{"model": "image captioner", "vocab_size": 32, "encoder_norm": "layernorm", "encoder_moe_every": 2, "encoder_expert_mlp_ratio": 0.5, "decoder_layers": 6, "decoder_activation": "gelu", "decoder_qk_norm": false, "residual_init": "zero_last", "grad_clip": 1.0, "batch_size": 384}
Rows from block 4 of the image encoder, named by matrix and row number. Rows with one number belong to one neuron. Each number is 128 + 24 x the weight over its row's rms, rounded and kept within 0 to 255. All counts start at 0. Numbers have three digits each. After the name is the row's rms in percent of the matrix's.
# fc1: MLP up (encoder.blocks.4.mlp.fc1.weight, 288x96), inputs 0-47
# fc2: MLP down (encoder.blocks.4.mlp.fc2.weight, 96x288, transposed), outputs 0-47
fc1.82 101:097096153100112145147116145110092148145103133144144142122081151117147120093100138121151147119148157163150156133126102103140143152112150152145136
fc2.82 105:093124110133134130148076148117128145113114133166142112166170174158100087120149157109082128140111100075141095127153125170126113149126133120129126
fc1.83 104:118143109130104110144142114116117158152164109145166146089117132165128127125122132139115106117138153118124123090068146130132090081096150125110122
fc2.83 114:091137120107128151077134133104123149105169112102121107107131087130166172161103152097103162140125144152128157123150125161181113126173166127105129
fc1.84 097:170151123147114107139151134109117114116149188128132135073127138104121152107139118151165140137138118160153106176084109166120160127134152177154098
fc2.84 088:125118130193147182126095111163104091112096133115164119175138130125134108181110137159110123138137151148119115126121097132133102104124116148120120
fc1.85 096:144130134112153101159140075140123154117125107164095112161127129068083134154080142137077158125126128139115125137141068114168110107115160127114145
fc2.85 088:115114151109120085156108130133117154101104133140162118177130099105112115122142149137138126131100124141114142165113117139146152147123133211098108
fc1.86 097:130130128114162106156110102116093143098157129118105124092110188142144130110090132107128104134134076144162115147153136114103156147133130127124076
fc2.86 083:073111114121136164124045141100151117098139167112115112128161167164113129109135098119131146163129118139137063088134129113119120150129136102104115
fc1.87 105:164090130121148113147129141073151123174128080142102100131113125127108081117130126119162102132148150148144105137094155120153168129103096115145135
fc2.87 106:112104146113131100150108162139138050116159142129127129183145103144117102169143124135144110173115191127129099131142121096108089134128111146129132
fc1.88 095:121134130115097149121100120142191094151114142085121150157115125172132147136142122114155149151127134150135122107147091113141126115156139163131119
fc2.88 093:149108104091136141132098182134126105096135117111128106139086169130127130139118164108163120175102128092120153172132149153130105145098139153186128
fc1.89 092:104148104134122126139129126106135130144127139120109127096134112119122157153096139153123188133180121171146102105142091095136139148161107131138146
fc2.89 091:161133099168117130134186095106135090104177129141113077129102122093114122138128162095131126141156128171169112121122154129125136137128129125115104
fc1.90 101:098095125095153124107146110163142102088179154078126158108157135141131147140125099158123149182092087116131110130124077140105160133112162140129133
fc2.90 114:139155165139133144147089150134117147146068148096144100125131109137137121130112097152106097138118184143113141128078136103098114132131104137144159
fc1.91 096:171155137092195125156082142121163103124160174090123114151137144128122131139121168111103163122082126130156157190133091119134123121086121164140140
fc2.91 101:145147161151094147109102120145141115118129166145087131131116118138141145141078131098139126119113154135094118099132079092083162135127172133107132
fc1.92 096:101156137131145139117136102115144167113127123114140161077128122165155135099090159129172099112095101160147104170163132134103141116133137131105097
fc2.92 090:095113148116109157129076163080162130109124129160080113121111195136136118136158175105172108134123193147136097100140125111143122113138120161112111
fc1.93 109:181115126117103155139108139157120145123152141098112134112157091136137107095129120127171126113126135127126109101081126107124113053150189119134106
fc2.93 104:146091173159133103122086098115113127132093117115114193115143124145100078163106120145179122129133079122118145118150103108166137068102105152129135
fc1.94 100:114165152118100115119107126058138133140121109159128123116153141134153148119111098144111129110166124169123127127116120093113118166077126123091117
fc2.94 105:097119128131108147117132150127156126155142097150139108128141130133113108138154073127130126108120144143122135130133124146104112138119105096112140
fc1.95 091:099165166123125157118132138122126159123113142132135106104097100142157153112132128097105107107085160120111116184114161130085130135123071115067175
fc2.95 086:172132148140132120119145185116121118150121103160118131151161099111114128162173157131105149132139155092136115170133121150114103078139134136121168
fc1.96 110:093147118092100165151128159102094114153186146167125107109156113163117133149103086133130121102163108137117142118116143121118085149116156110140127
fc2.96 108:115122132116134140110135165122129179163173104085142116117141067108125178089127087140110139145110122167128165149111142140135103084141138124123121
fc1.97 095:134088132095142135070098128114169145143138117122149120134170119173149109153109100159131160149136095100120112141135110139113138093157120101094124
fc2.97 101:126197153121150069140132123147135127146160123139137145166105161100133076121083163121108129134097169088168131113116111144144075157163145145134140
fc1.98 104:142105108126144119116111096135119114121150148142150116103115101205119111124116120140137132114132167143157104105120155129093113157135147146127138
fc2.98 091:103102128145124153150114136138129178170107143161112150141139095165124097155117137120131175170133096153142127095141120161143086093130115111115119
fc1.99 105:144113136094128123107123118132128179105141183120160093192138109138099152108112094140134140139123163130142166097165106156119142182130106162130161
fc2.99 088:113146127106143143155131176120096128077146132119112124147134156115110148143094134107134161121131072128124204120099117141142141113115163086101155
fc1.100 089:139128138108165160157155122115152175142115115119127111129141125137108164106081134162107137114132132126140124164100095095111128105137155097134154
fc2.100 087:129086099118117143083136156113131123166156095111114125133123093120160099157125136108136101127114175123121158124125146154142126093154172173131094
fc1.101 100:124138127118138131126170179145115077134158087102159122157119115131144098175123117119142127138149133137157131143116126127107134113114114138099146
fc2.101 081:167122150135113117115166140117164145156125146108102147083095171128116126136139147136171130155113160102125165153119152120100121127139145128149133
fc1.102 101:103150163132100137124132148145149178138127138163149131117139148133120127121150113154079161148144152114155082128123111137113120122184115142133107
fc2.102 089:082141141146133127111192179139113130113147131153127159180130141141126062112108164129113125142121162138113092131146118154150097141135149103106164
fc1.103 106:146164181082118123161089120141112124101119143097143111140126117128118168109112141115159112140167102141116125150100167140116127141143129141111118
fc2.103 104:104133133119138098101083091122144117130137120113108118148139138138078105113121111138126109183121127132141134145163115143143144145085145111126143
fc1.104 101:130143142105104111166117160120093134084125083107121101090098161160168128128147108145182152130100092143117081131135145101101140157135114115087100
fc2.104 092:101146120139117125121097125149145138108148123127118132142125171107102163129138126089092166170154147117123065109112115142132126181115127136097122
fc1.105 099:167131141086086151146110100132108121091146117150145091077084137145137147147077137133155131114151134157158186147133103122138088127126116118143160
fc2.105 097:171105137161128126151108113095099154109111130139164114158163113093129103132128114120113093110150126099128119145120103113141137080108103121129134
fc1.106 093:129187128152081150123148118127129184123122127122105153144128163106135136142123110138141178128102119112132075150101104129142081107127095123106183
fc2.106 088:136125101152095123134109080133177118123160113141086070152100083107144125104176152087150136093127142138125117109161117161119118095160126140125104
fc1.107 099:110090143132099144138122123109123111134076154109080116200117139155131141108086107123152186087131147126127076123089118127146102126111163145125149
fc2.107 098:171135064136141174172074104137131190105114172146118128096129140139179134123165131126109147114140102111137131125157118136126145087141107077133097
fc1.108 103:163156087164098092144132104162144126128058134110100113132157152133121112134087117137116152093121115107174144141111157150104135113126099174121121
fc2.108 097:150128138158115136113080141175163095122138114144109107116130111133190144095124097099148141090138131075082111089127125102126084105152117141132123
fc1.109 102:158090133124119108134127122132107106099173115119141081169123149150117115107081126098097151115137162144116111140126088131103182091148131145139147
fc2.109 103:182148130129128132093133153148071133128127144098134120115118096126151124130094141139112135122113082105114123128119093115150132117136127092148137
fc1.110 114:107139095106128118154150127142101142100202163128103106111114097143131126109130144145186115096129145129155197137132119139112128106110130165137097
fc2.110 108:160110115126117101093108119107077127101135102110121139115128153140153155137063111135159105106140154152134159156126104124107171142127121129155111
fc1.111 098:173111159147106089116132093113133152078135121124117151121129147151163150169068105143122140108156144101134117123087097129122147131149121121113138
fc2.111 108:153141130130129101103106124145153117157131145145126117114095170106190127101124126083125130148126160110144141141128137147152143178125158140148112
fc1.112 105:142107094095138157153128144099115128117141133156132167128131157107117119132089100076138136129104175105133141132180139127097115112103125127130158
fc2.112 097:158167111115161167131103110143135179096119120155138101116108100127121172098159134135127126137138118052134163130101133118108113155122124109148125
fc1.113 097:090127097090101118141156103118149092129135103144088142141104162091116062100146123116102109117094149161110118161131130156101126091087157119129174
fc2.113 101:122157115102118144166121142109143198121133172149118136123129127118098139097127134139157093126142098132144116133111124079152103153084108101094135
fc1.114 103:163093128134097128142142124139130113140079110093123091150124137127139134115120147125114136125180165115135110110102138136131122128153121118137116
fc2.114 091:152117121170138132077113157142141122112127147091120104101081154163164149098108094127098145147147146109112146133120138135143127118113107078144111
fc1.115 102:185163143162124110110114128156123177142129105151130120193099172114131126111116140101104158144158119130148075128095120119164162167116140143167116
fc2.115 094:124115147140136140134113159143148172134123190108184137176134139116169089151109127114151138148128141110104124114133135181149123113105158136119170
fc1.116 107:117168099125128133175122101109166169163176088116121129134130128142109089118126151122132148123066125117118110119142102135129104114129102152156132
fc2.116 110:097139115149131161108112123141163153172123074101125080124093122140166127107124136103088138148099128127166154135120152119101092131144122115108133
fc1.117 094:149073123148096130117090084114110096102133133148135174118114122173131169155118156143102166123120136138145134149140133090107114113093134133119100
fc2.117 069:151105128156126110111128105111150167132107138152140081144130168187159078161113141118157175144121095139129144118120138103157131111114100128143109
fc1.118 095:069138120167115112135104142121147113110093162119087139124156118105136131136106146141211156145119149113119111119140142137149136120137110147071145
fc2.118 098:155099164112128108116113123086119139103120097133124157128152152154148140126111125154151120132065139089152113140137123134163103134154135166152122
fc1.119 098:141147114124120147169120093152133145170167143153124137130120096188137143125141146127136119089133117129113159130153132118106137097124107150088152
fc2.119 095:197136133124120096133094091129117168142126135181136125126101124122128093135134135102149133123121125097122127105113135141089141131128172112100124
fc1.120 098:154124118134132127114117086093154181084090133129152120160078142091132103139122138132099131147132134128158158099125143121129153175133140085133111
fc2.120 089:148114136118149159134139158124134121182133161151147132162106131128118137138170140136114170140142118142142123147107118102109103176107113119112138
fc1.121 100:115123087122118117168139140135131124149166132109151103157104100126170131176128120150068131130153105128155125137142112086119113126120120148114137
fc2.121 121:129130161130110103135163158112130093162169149145107157113129089129107121097171151135118120127115111152177141080155152162130151154124143097133124
fc1.122 101:125139127136104122179122170109113132104145104113109101160127132131192105171122125164096126153138120136158104067128119136132106124168173117091098
fc2.122 123:101118102120125079098124112120118126118121120138147079141116113148169172126173144108142064101094102147127101160154136144160084108148091180129125
fc1.123 092:139126105085157143167141122128126108101142140103117099128151150160167077114125126124101138107122151115142114123094089130165109164087103163102154
fc2.123 103:112107133168106155141140126103138107162139116128098178147128142112127128145147146145099169152131164156113090110133156165115112113117104136129117
fc1.124 104:122122116141156094109130150105123166117133089163151120158081138147129120131111139143159113153104090141123139163126142120141158151124151153127131
fc2.124 096:104143139114117135123135150112158100160212107138104151128120139132111156183144174106112120128125133128156064108112144128117098163124138152121135
fc1.125 100:135161097094127097140100122117145094099146109114109122090149160157120190097152112143145111109131158099129119166110071107082108128131131115108160
fc2.125 123:098121132157135152121149124137075165130126079138132122131090144109116114135104124149070128175111129139103086157132106117130131100144133104135153
fc1.126 101:129156162108089165131123126109094124140087121146103102078136125102122120148141142148106117088153135124144118129126139109126144125070113171080132
fc2.126 105:123114134143128127159149178113135104145078108138143123137112120135091110142136142125086115169133158105116098136123111136122099088131081120119163
fc1.127 106:112127141136146155140093127076168160143133145142094188135111152093144140167157133109093124117128121123136157115147139116102102125122143122100164
fc2.127 111:130160113142140152104128098143112156147106117133177097125121112148125156145097118124143169108120095153139157167112109121098109059147145127139109
fc1.128 116:096128129138104094164116150099104133138202129117090106146142145107146113123147111143091145111192166135164147128098133152160124136146131092114119
fc2.128 110:080118142137122153103100142131134064129173143133167131225152104129150094136161161092118101156116146109146088118121123156114108126117118147143149
fc1.129 097:086158124132123129143101073126130119151114096084123155129149135114112137138141148134127166145114167108121147139083122128107132110144105146111149
fc2.129 087:164094135152114146147074120133131100079163147124082130091135176137155138159151142090133133125104153129118136111140141152144127087146147123163111
fc1.130 096:119123153109077111132151142088163154094117163164110137110151119128147139112114138132113127104172138159120110107107096112159148090113111165101077
fc2.130 093:135107154137132134158140086143118107100060121131148099098134109166123072132094117134143160133132133170128143146128095156136138111085121102107122
fc1.131 107:141133154071111130119146110105190094106125178141133165103104137127138157125134117100128139115116158135167081123144118111115140118109127139136100
fc2.131 123:105137134130117112168107142086141161104090166173096110138109166083068127115159145151173144142113156137141116123119104119080161138066134098112121
fc1.132 110:136105111149103125142109165116102093155094067109095136142113111140116142137131138151082131135108171069157141145148095146135124095140157143146133
fc2.132 093:149089131112136104130127137102135125153099190114092130128181121150131090125167130121146081123120126153119137135136161129116171125120107091097132
fc1.133 106:153154138130134109180150135156126147121116088097122106167131158134150100181130155144137106163112166129099124140127072129112166133124139121080139
fc2.133 090:154127153140100164050119136114167112090138116111093084130149147112132114127133133126139108115152169101132133087134127142099109138097121133141127
fc1.134 100:111137127159136172122118140100193126104129116165133107157107103135063154080109087154163142132158135138101127125163107154123157131122099107142159
fc2.134 086:195126115134128125132130121132117136105120136138153149165104097116130150141113121126128141114097098125131139141100131116172108099118073153174144
fc1.135 103:135124137189113142115096119095103160100117160101163142097119126078108132123092126109106128127148151142133089151142075116132153124095137110162115
fc2.135 099:169092161160138147113119123101135137112132179132159143157116137112142120133098155128131115118092135099131144090113135101151140161106157173137145
fc1.136 110:124146135118139151146089125122118101087133144128101124131132131116060096177101135123121146108119134133147151110157106138138112121142137110119169
fc2.136 119:159098113116142152093107123100133171101115155119103158071109142172141092143122123127136117154096177101140115161119114133127149121126136088119132
fc1.137 095:106110112157142165143094188120153142123184132069129122121130154130129103169105115128148120132147124143135097135108103133102162166152122107160121
fc2.137 100:091114168112146076112111164120116141145133167126136088148101160108066117121125145095109121186102109102133127122131122190156120130111154152099126
fc1.138 099:130093125129100085141114088136156132142130128105090103175130133104081101133173108155124127113109134068138160099137079148117138138160109150090160
fc2.138 097:167117161112119099115136149108098101095130126104134128117149127138138103165099101134167143137142147106127130136121122089085208107117179100141135
fc1.139 109:136114118102109123121127133150121132108068123101147146157107068111109183152135084155136144185124119094132106137131120132103150126174147173130133
fc2.139 102:145119115135131103091113114120122133121126081122146157140131177159158138137125121116125101199109148148112128137128167139155083119142094126179156
fc1.140 113:110121122068148145138134094098115130094066100127137128155127118123149162148142152086116109148152108126185102105119151130118156113079095141130115
fc2.140 110:143098130144125161140137120125112148130064138141135123127125126184127096172116087141141120123142147152121100170139127139098173094114114086144130
fc1.141 098:106115162110089098098102114137098136170151096117134112173114080136163101126124141114136131087167157104121157126152141132092116125117144091109165
fc2.141 098:137163112107118109111133114144113118118088130127121137120093104120089137158130141140074160159125163144169133158122125134112158130145162166139117
fc1.142 092:199117134125099092142087117078114129116133155151122157109116111205142129109107114134114147128157086115107125134156114122108137160110161106154155
fc2.142 108:190100127165126152101137068100132077117152113109136143081119128139154145153130114107137125146120118116139133148144136139149108118138137158190097
fc1.143 099:111125167160138134154111117080125121113094151140178107156153115156143153100086095136131133121124126176106120146137088144101101177127109182075160
fc2.143 119:104123126110145171153075110119079193129098116138126154153123140117113084131148142125131131138121111143132114124102072134161167102132115093098160
fc1.144 095:107109125139133138117062097126164157158137127129147146097150116179117132113105150076082140185139139167127137111149110138105138125169164112122116
fc2.144 081:146106122154116148143107181111160116113109179175140121124115146109122069157161127098106141119094140109124107114143144159154080100159101135140120
fc1.145 102:148138145053153093126063074126127128144136111125111152104159126145155140137156103122136112077103111168139093146164124125109135117114117115125096
fc2.145 105:094147127092130126126089152120158145130108136124111068117092133088161164110159111094126095127120110148137156078147142135131095118134143129122112
fc1.146 105:172114114112068105130125138091165110106097108113127116154138091153155136159135113146159169170131129084109124099104123112143117146101141156159111
fc2.146 110:109132105102121153128129120137163126127127133129076118103139164127112146122196164132134120158112117137111134151150151160133112127118145136146085
fc1.147 096:076112106152146145113105143101138190119142130153119146110146200147109100132148112143097147125111135136125126104117113111127132142104164138145119
fc2.147 078:140112143138146111147087165127108137073095132100097120103160167111094109150098124113102134136108183134104117117118122179139084133123143137128135
fc1.148 097:090134136099088106146114115107129114159147130114138109159145125116105152091120113114090099147134119150143097113127171146140100110115083144163111
fc2.148 088:143135147107134097135115102103152111087121171141108139111127194156089083148122135153084123149078142131115065153161130124117104145091142142141120
fc1.149 105:103149119134101111148133087097099185171155101139143129119161136157168116106108144154135149163158101112098152095118128135151141161124174137134124
fc2.149 126:136140080159133182109123108114140143126129136142099082098138143095146163122163125080132152143119126162114134138138128132149112137149136171134081
fc1.150 097:095167158123148092161128135042125113118151156118130087126103133104094131142145110123086129166143136124153095140092129135113119118126141112171143
fc2.150 101:163135136103146135159127129149113110103129187130145162143135105139064143104118128153104148129153157194136123128117124131116131097088126121087121
fc1.151 101:147157053143129082129137125092109101121116114134097141106133155138132130126136131167114141166143162115140142139130131110095078173114113113124127
fc2.151 111:155118171149129088116147141095119114127122104093135177133089146114149072211121150138127132105126138132132097113122102109152141119145155138124154
fc1.152 096:109156134121089118167154122130157112108114097127160097132134107143091137140162110152117147147165129129166114157120111131122168110159099098132152
fc2.152 110:176132107142136145115119134141138137139139136145151137131150110140131130125161114168130137132155167121131143122111148136077127109105136062167104
fc1.153 096:102154129125125106123077095121143125127117136141156146114145133186104162157086148132140168131127169141171137144115145141123123122133156149133183
fc2.153 082:138126139125066170151116103145196135110173143164105155127144136115131092111148113090115121125139130131103113103154103135175100117142111100120137
fc1.154 107:122100083154135109136072151106142130141140123144181108122093136144091105157090112114134159136115141150133128116167119140133117133125127118114108
fc2.154 092:152111143136120138127125104109131106085144134144103171118136159182130139194143155131186147154188115175161101096117124096123116108106123093127114
fc1.155 103:166141148121122138167109104101152134168100144116131137110093115099109125137109109129142092151181093145126143163113157170112099143138093108145152
fc2.155 105:130121102110160145118141090114083194125124137074140161142124086127093153131140145150129138109140088197120137134111120116153131118126135125083145
fc1.156 095:112110116103126105157124114071150135140097134102146125093166107128092155114110131150089146127135107116150171098145123096122149168086135132121127
fc2.156 117:099099104137120127122159170089103154122107093067117103128168127165131157154128120129109132155116127182155138151124115159150088105142127130137111
fc1.157 104:118159164119143178127130134127142117144103101160101078160095128116128139109120116117134111116102109122135164120138108100080132136130161152136122
fc2.157 111:138113151159132109109135184125113115148131096082152132129104112151144141150096091144103123150119141173100136118095126112151102170105089111109151
fc1.158 084:141097099150124136118121122159159162143163130108138147134124103167116116125129123115116112119144122110180146122089121127124117150142178108155147
fc2.158 089:119078153180142117123127127131119120136109136124188179137134155173111124151132103162096135131132151085113123135123129150116094097118089150151125
fc1.159 108:111129111130106131151078138135124117116155135122081134131159132147120091118157130115131115162149155128090134100124127126138157120141121120148160
fc2.159 136:129116134102139191167083095136146129114132133168145189133133152113112107145129146121161135158133102131117121124114112125134170128096122122101145
fc1.160 093:138133098130109127132124115098162126110137102113145069084120146164143138136156120134101124096147118135165150100106122125131100129151136081124091
fc2.160 106:140096127120168143118132115129093157134142099100082143141149108122131170109073117118115107117132098144088168140103096103133118109118103140072166
fc1.161 100:069128158147098128105141155109136134087138143104152111134114182110120128108088118139106153130118145126102098125096109152079122126099157163121131
fc2.161 093:131155132115122138115121155123123128125147142126100065123121124103145157110119160130115161129126193151147116128126101165125108080132223123141135
fc1.162 100:157138145114119170167126097142124138121102094151141110146116140137154150138112136114173141164148152096148125091145153082106148151126107165142118
fc2.162 133:147136095128163169135116154175107147113088141119130156147104147136138147127171125089120129125146154114093120174093105156133153131071164097112172
fc1.163 111:100145134132109148146115143119087133164131109098155104159139093120092087150142149145111138133171110146133135105154097144137139114090154149111140
fc2.163 114:147129126103145150136111117115182097131113149096130133110113138135099113133156118129116099157094115130135113151155168162157102140140100180102141
fc1.164 100:135085172116131124151147090093091124108105097137098127096115123145113087161095137146149131146121158161132149074123177123105148155135158133106100
fc2.164 104:117133092130142217119130138132131147116152135153144133141143125149090136125174125097091144122147088146161114153151117100117124139143132131102152
fc1.165 096:123139109103164123169095137111152154115108131096122120111117177115131128115135114150122099078133163140124137112105110158127144134123129140060133
fc2.165 115:094134169095119113112143161121055092059155113100095094143131167166119118145094125142139128109111141156149101172153110119078128161132127153148130
fc1.166 104:146100134140121117134122081108136164159126153119155113185139163126132137108129113116116140171105109093138156133127120134137103139122119130087148
fc2.166 104:115115136087145143130099164125120114142112160149097128098138117127173113095134136108110132149121145102121163114126088108046153097106166145141145
fc1.167 096:136130180145138083135123107095146116140119108133120115136172171085133098151151128146119121115162134121108131121106107103093145159109127171107115
fc2.167 091:136117161132130120149126105093114097061107121149158149140131160140112108227148151142171134139134123144136084178121140121152153112134154165161116
fc1.168 109:106152128129106141142148101108163188147123111118168096146098184125117148134105137107142143100176131108096162105128073096109139075132142160148141
fc2.168 097:160115115124121140121118096110149127155105136152087114058115126114128155104163148103102098115112083077128135129148165154183151110142150086130093
fc1.169 098:123129163106112141130125140109158169098099148135128138158132189125108082126088111084125146102139132165106095140131120130108131154115131154095126
fc2.169 108:122153120125122184143124124155118136119089149120177119135125101118104105114114146126056160164115126131127097133135113164140116113149132126109141
fc1.170 099:142131129162109127179124156130126142140135098117139132117107121135155113093125118141147141130157082103191123158144117079102141088141125104103168
fc2.170 114:092112093151115120112131131114130111165170135154140122154058084118165122114117133150105126131146150132149075126136144144114147150158146114108118
fc1.171 098:126140130084148143136079112116106166171158145104074112167114112128134110117113126140134122131112153153134126126143135159129131103126115101099135
fc2.171 107:170121127127132135131117112096165119087142139162132122119092180094119161108112104123147109106153100184123120114120119072139132158107167125127131
fc1.172 105:116113114116108146185112165128133113075119157135131073136128124137152151107127131123123138140103194154119164116128110129148139155143172141155104
fc2.172 100:083145171075125128135071111111127130110097144111148130129167195121112111137114149148102097121112103126134141145138133135119093145129114122090147
fc1.173 094:147128150108141086166132113125149190136196096119146094122154098106138116116155126120097167130155134107168119150134148081130144149125138132133169
fc2.173 092:135090117200119110129121127153133117150126133110124154111094136162069152129108103134155157103127185136119128126107133134103148121105121128133116
fc1.174 106:099147152170135144128106135091140177152120126129180113125145122111092093161085137112126137131095158181130120141129128108149087084084133118108136
fc2.174 094:136127118155125154149196112106162104100135116135153174138110137137127127175140137118121121146129166134126118089102140092115092080096094100124147
fc1.175 103:126162094116136111185099114106136125102141089158108141105174160127131120126124134132129136150147136092128141124143120099100170108176074135138172
fc2.175 111:113156178099126182128112120137120189148119153108112115141109177109143125122135133133153121106143150139135115152085117127074170147109125099104114
fc1.176 101:139155155167131131094130164163168136144121112096176155119124179130115125126144115153116158126121185131142111118156100129137185129108110117118122
fc2.176 097:147121166094157134123199167123119135145110132146149150168098100131163099137100154132103145110140139120150138171115148131105083122124139179148173
fc1.177 095:154162105108074136108152113138113156116126161131125119128121118148122119117120123101168160120091115106146182135105128181054104124135142118105129
fc2.177 092:148103145127114067131102132121092094130164082105113154107068099149166149115088115150137151127129167127129145134124140108106122113126123137170103
fc1.178 097:091119188123097124117097107077181129129143156130160177123118094113111152135127152152084129165165120129137145075132076120151163170166170116170130
fc2.178 105:187111114184113145091110081112141095134123158149132112097083140116143137083094093124143103113155151112119161161119159106111136161167124114169096
fc1.179 091:112115147146136137159122121109174155100109165151121114156122126189075137138115138143124146063113093147191074112110101119127110156157087088079149
fc2.179 094:124126114072139119142132129185142172139127150117113132115129097106105137087135142085137112115083089125104144129148102163118209148096149128097144
fc1.180 099:104097118105141148151096112081135130185154119085150134151140099149115100138114115128105137103135103170137094105115111111146144115109119141141155
fc2.180 112:144090103148116155091139135135112153118126133110157110088096144161131148138116096117117144149114131159111149162160141165122109081135092115118110
fc1.181 100:099107121142091091115098129124167138095095092148122123138106143138144105096113081082117140173136132120154124152140114131109129164129123145127109
fc2.181 098:120113125122149138098112133128152126129136095068162096171158151150122148161110143137101119124117112134133133132144119156151095186116136164110153
fc1.182 102:107072127144119138099119135096124114098166102146136110103117097125128122108135121134185143126158107139113105125114079151114184147127133135163115
fc2.182 095:110080115151125177106090103137145140066149144112122145104159177157131111128109145108121104108116119137139118128135145111170116121164103140116142
fc1.183 110:178142159091139117141159188143181132152178129101111107119123161141105149102137114113122100113152107127131134136114135111073173090120150099108127
fc2.183 099:129086106150129128092107108131123131187083136137154131120142059148135143131118127162112061123110138124137129156135134172126123137139097167147099
fc1.184 104:146167145135142110124143151120109131105122138121133185123109174115124140110103102160099124141101147119141154123093122116114041132191137108134169
fc2.184 101:117076141158103100107104126117130115102143092149079110127082104113142112144123136119088132119112151119116099120139124160173128096180115135133095
fc1.185 107:148131138150126100135115061145096106145111122155113173182116169151100129126099116173135140147152117119146129131124108102082118186113072108118142
fc2.185 090:128107133128133106141091078112120150107100142128179132102170138149152081136143137127173118121150127126118138125136116120189197106127107135109144
fc1.186 104:106125155129118094132109124136127153116191156089099159146139089136169089127137108127150129166140142113179145092108125129121116122111136109136168
fc2.186 101:123133125100138110158137091140116158165094140148127162150135142094120049152160145126114141134134092099132110140110103127125142097094090148089152
fc1.187 090:146156144137107138119120099171091170093156085108087158136104131152143123121105090082144157144135146152128122133159111079130172161110143127122114
fc2.187 078:146111156132130156142122139139150139112117121114113111135154145141089158119124133147095101109150060115142156145106128133127136094124152139094147
fc1.188 093:098138126119120144182126093076139131100156130136120119087114126066113136123152165129129154130094149135125099130121127119156096113146130138123105
fc2.188 112:089134141111114131123107135124093160073119086058132106144106098158140138134112125144107137130123125147157149192107118106121097072141097157120107
fc1.189 082:123128118150141168099119073086170124132149144119117170121136110145152149156160125124118140115125123160109162133099087141141133114130156168122141
fc2.189 077:108144156167117092140105131132189099150154159141120125128112131124164135118114121107133084099103154140121171091153115151124097093138103123129125
fc1.190 089:156143163098114153149124077151094125117144162160163136157093158133174098108111144140132133135169133091155137086081113160112135100106118148148122
fc2.190 094:146132128136135123135100130119115076157145159148096142086099076146126128097143101093144135127125132144122167155123126119102133157128164050141091
fc1.191 102:133100120128106138172109153119124122160108119152153119145119148113148137147120146102138172107143195154107132119163108152124095115087153148106161
fc2.191 147:066139173126141151157129155163125147178108118126151170172112126146112093129104100111106156141137098113105112124107109119107118143096115116091157
fc1.192 107:131141129108101121133125135119149172114121092070104163149121153173129146134158117126135112164118162143170086144106091126125139115138152102156130
fc2.192 101:129100155142132151097191111153125150156124106134156148116102071176158137101107096154158128070140099108116145133122150134121141094134111086119114
fc1.193 101:136146109113122055117149083119127155117121154132138119140140117139102108085109116129175182062113134116148084158102123083116107149101116106141102
fc2.193 086:103119130154130099134139116110145103074174152134154129120145136134144132166179129099127135144131083123106088085161150158187143098141105129161125
fc1.194 092:159112139152146127131133120158142146109121101101087121105138110113146139142061118130161134103127088088137161135131113159127148115098144118125177
fc2.194 099:161172150107166106140139145132133151130109112089153137138135148146119123136127112154093139151101107141124130150084136110118093127095121157095128
fc1.195 095:076116193152082114182111119101128138150105121118113135147163135115120145122139167158146154136143159110134146146079130119150168132100101087123138
fc2.195 114:099094117089126131143061114115117124140121145148112155086131134117157100121130122130140124131094163114144171117154145151102124117144144114152087
fc1.196 102:112127150086097094112103128117139099176155138118158089135124140179135121113152149134144111118151104152139089074110091124134108143136108154094108
fc2.196 091:141134124175148128090109090135127142118155175140102125143103122147126133132123138117160106128114085157145147140117129112083110093147121089141151
fc1.197 104:106150150070126162158122120135116131130175135109139115137138101113138151144158137098106122143117155140079116101153108096170122166115178129119140
fc2.197 098:167161128134138107158107118103153165116100133145128125119123126130051163154164166129107147162117142117155123153119137143095121109086095131117121
fc1.198 090:192113111104103134127155108083148154138159141140166145131108118117147131110125108114117109183132098154106121106118103120117116150160106116163125
fc2.198 090:146127121128132154102122111148141117120121116126118101111131076144152161168105150116124114126118102132125165125154134147148125081158105155205091
fc1.199 092:115129115069130121116123113154136150135113090087171123097166133084103164134106100140153133156134124152158130127127096165144102152126150132121124
fc2.199 090:139127143105134139129125170133122143088089126119142134152109159122151098121111128087091141094133152163148135103093151060147188134108109132152151
fc1.200 108:086161124120124127106102154138157126095159120135138097137134071125123102111089122104133154116136141103181172124141077126125124158120133131111144
fc2.200 116:133135137104162139159079153126141162132096129145141134122150154109117137112108128121134114128118090117104116134134119121169129174105088168126160
fc1.201 104:128125124116053084103155107177114145133140129142082127113151087152137116112129150098103130126117137127140133138115095117138123166118191123127108
fc2.201 090:118136156166144142115183186135132076127139110101139090182106118086125117141098133132088132157117094110120134089099129123109075135116140148130153
fc1.202 098:124118139100108075132137136090093120079176103113110124077087131112134121138145108157134123113130120111171118088105144113117101089107140151130154
fc2.202 104:122125139117142085137120136127092132145130099105127161152173114128118116136120103187134110101112159123121115167116115081133141111094079137116141
fc1.203 094:099093125111100094094121134127126161127118094103162126139106141140123128101140097161138117122138120114129105124093110137097117142146124140135135
fc2.203 084:131099134138137125067141137163118120097157126125156139145153146206135111088106118095138119110128136110148077128131139125122140072134149135141157
fc1.204 097:155127134173127133147124128124124073160170119160086174089164158109105110090144104128114175139182143145134134126131147175131111109144099105110152
fc2.204 092:126141124128143137121129137129115200113064159138128105155108099167104128142111141138168152136131135167144120145094108119119068132124130132067135
fc1.205 099:115118145121128130122109108135137122156104132143122158084141173144173094074135119144134144121133145154178134104112134140134117180127137126111104
fc2.205 108:153104111151132143107171080103116131100091106073129167134119170190147158173116127117117093153124098159147111161117139120157102141135112153143125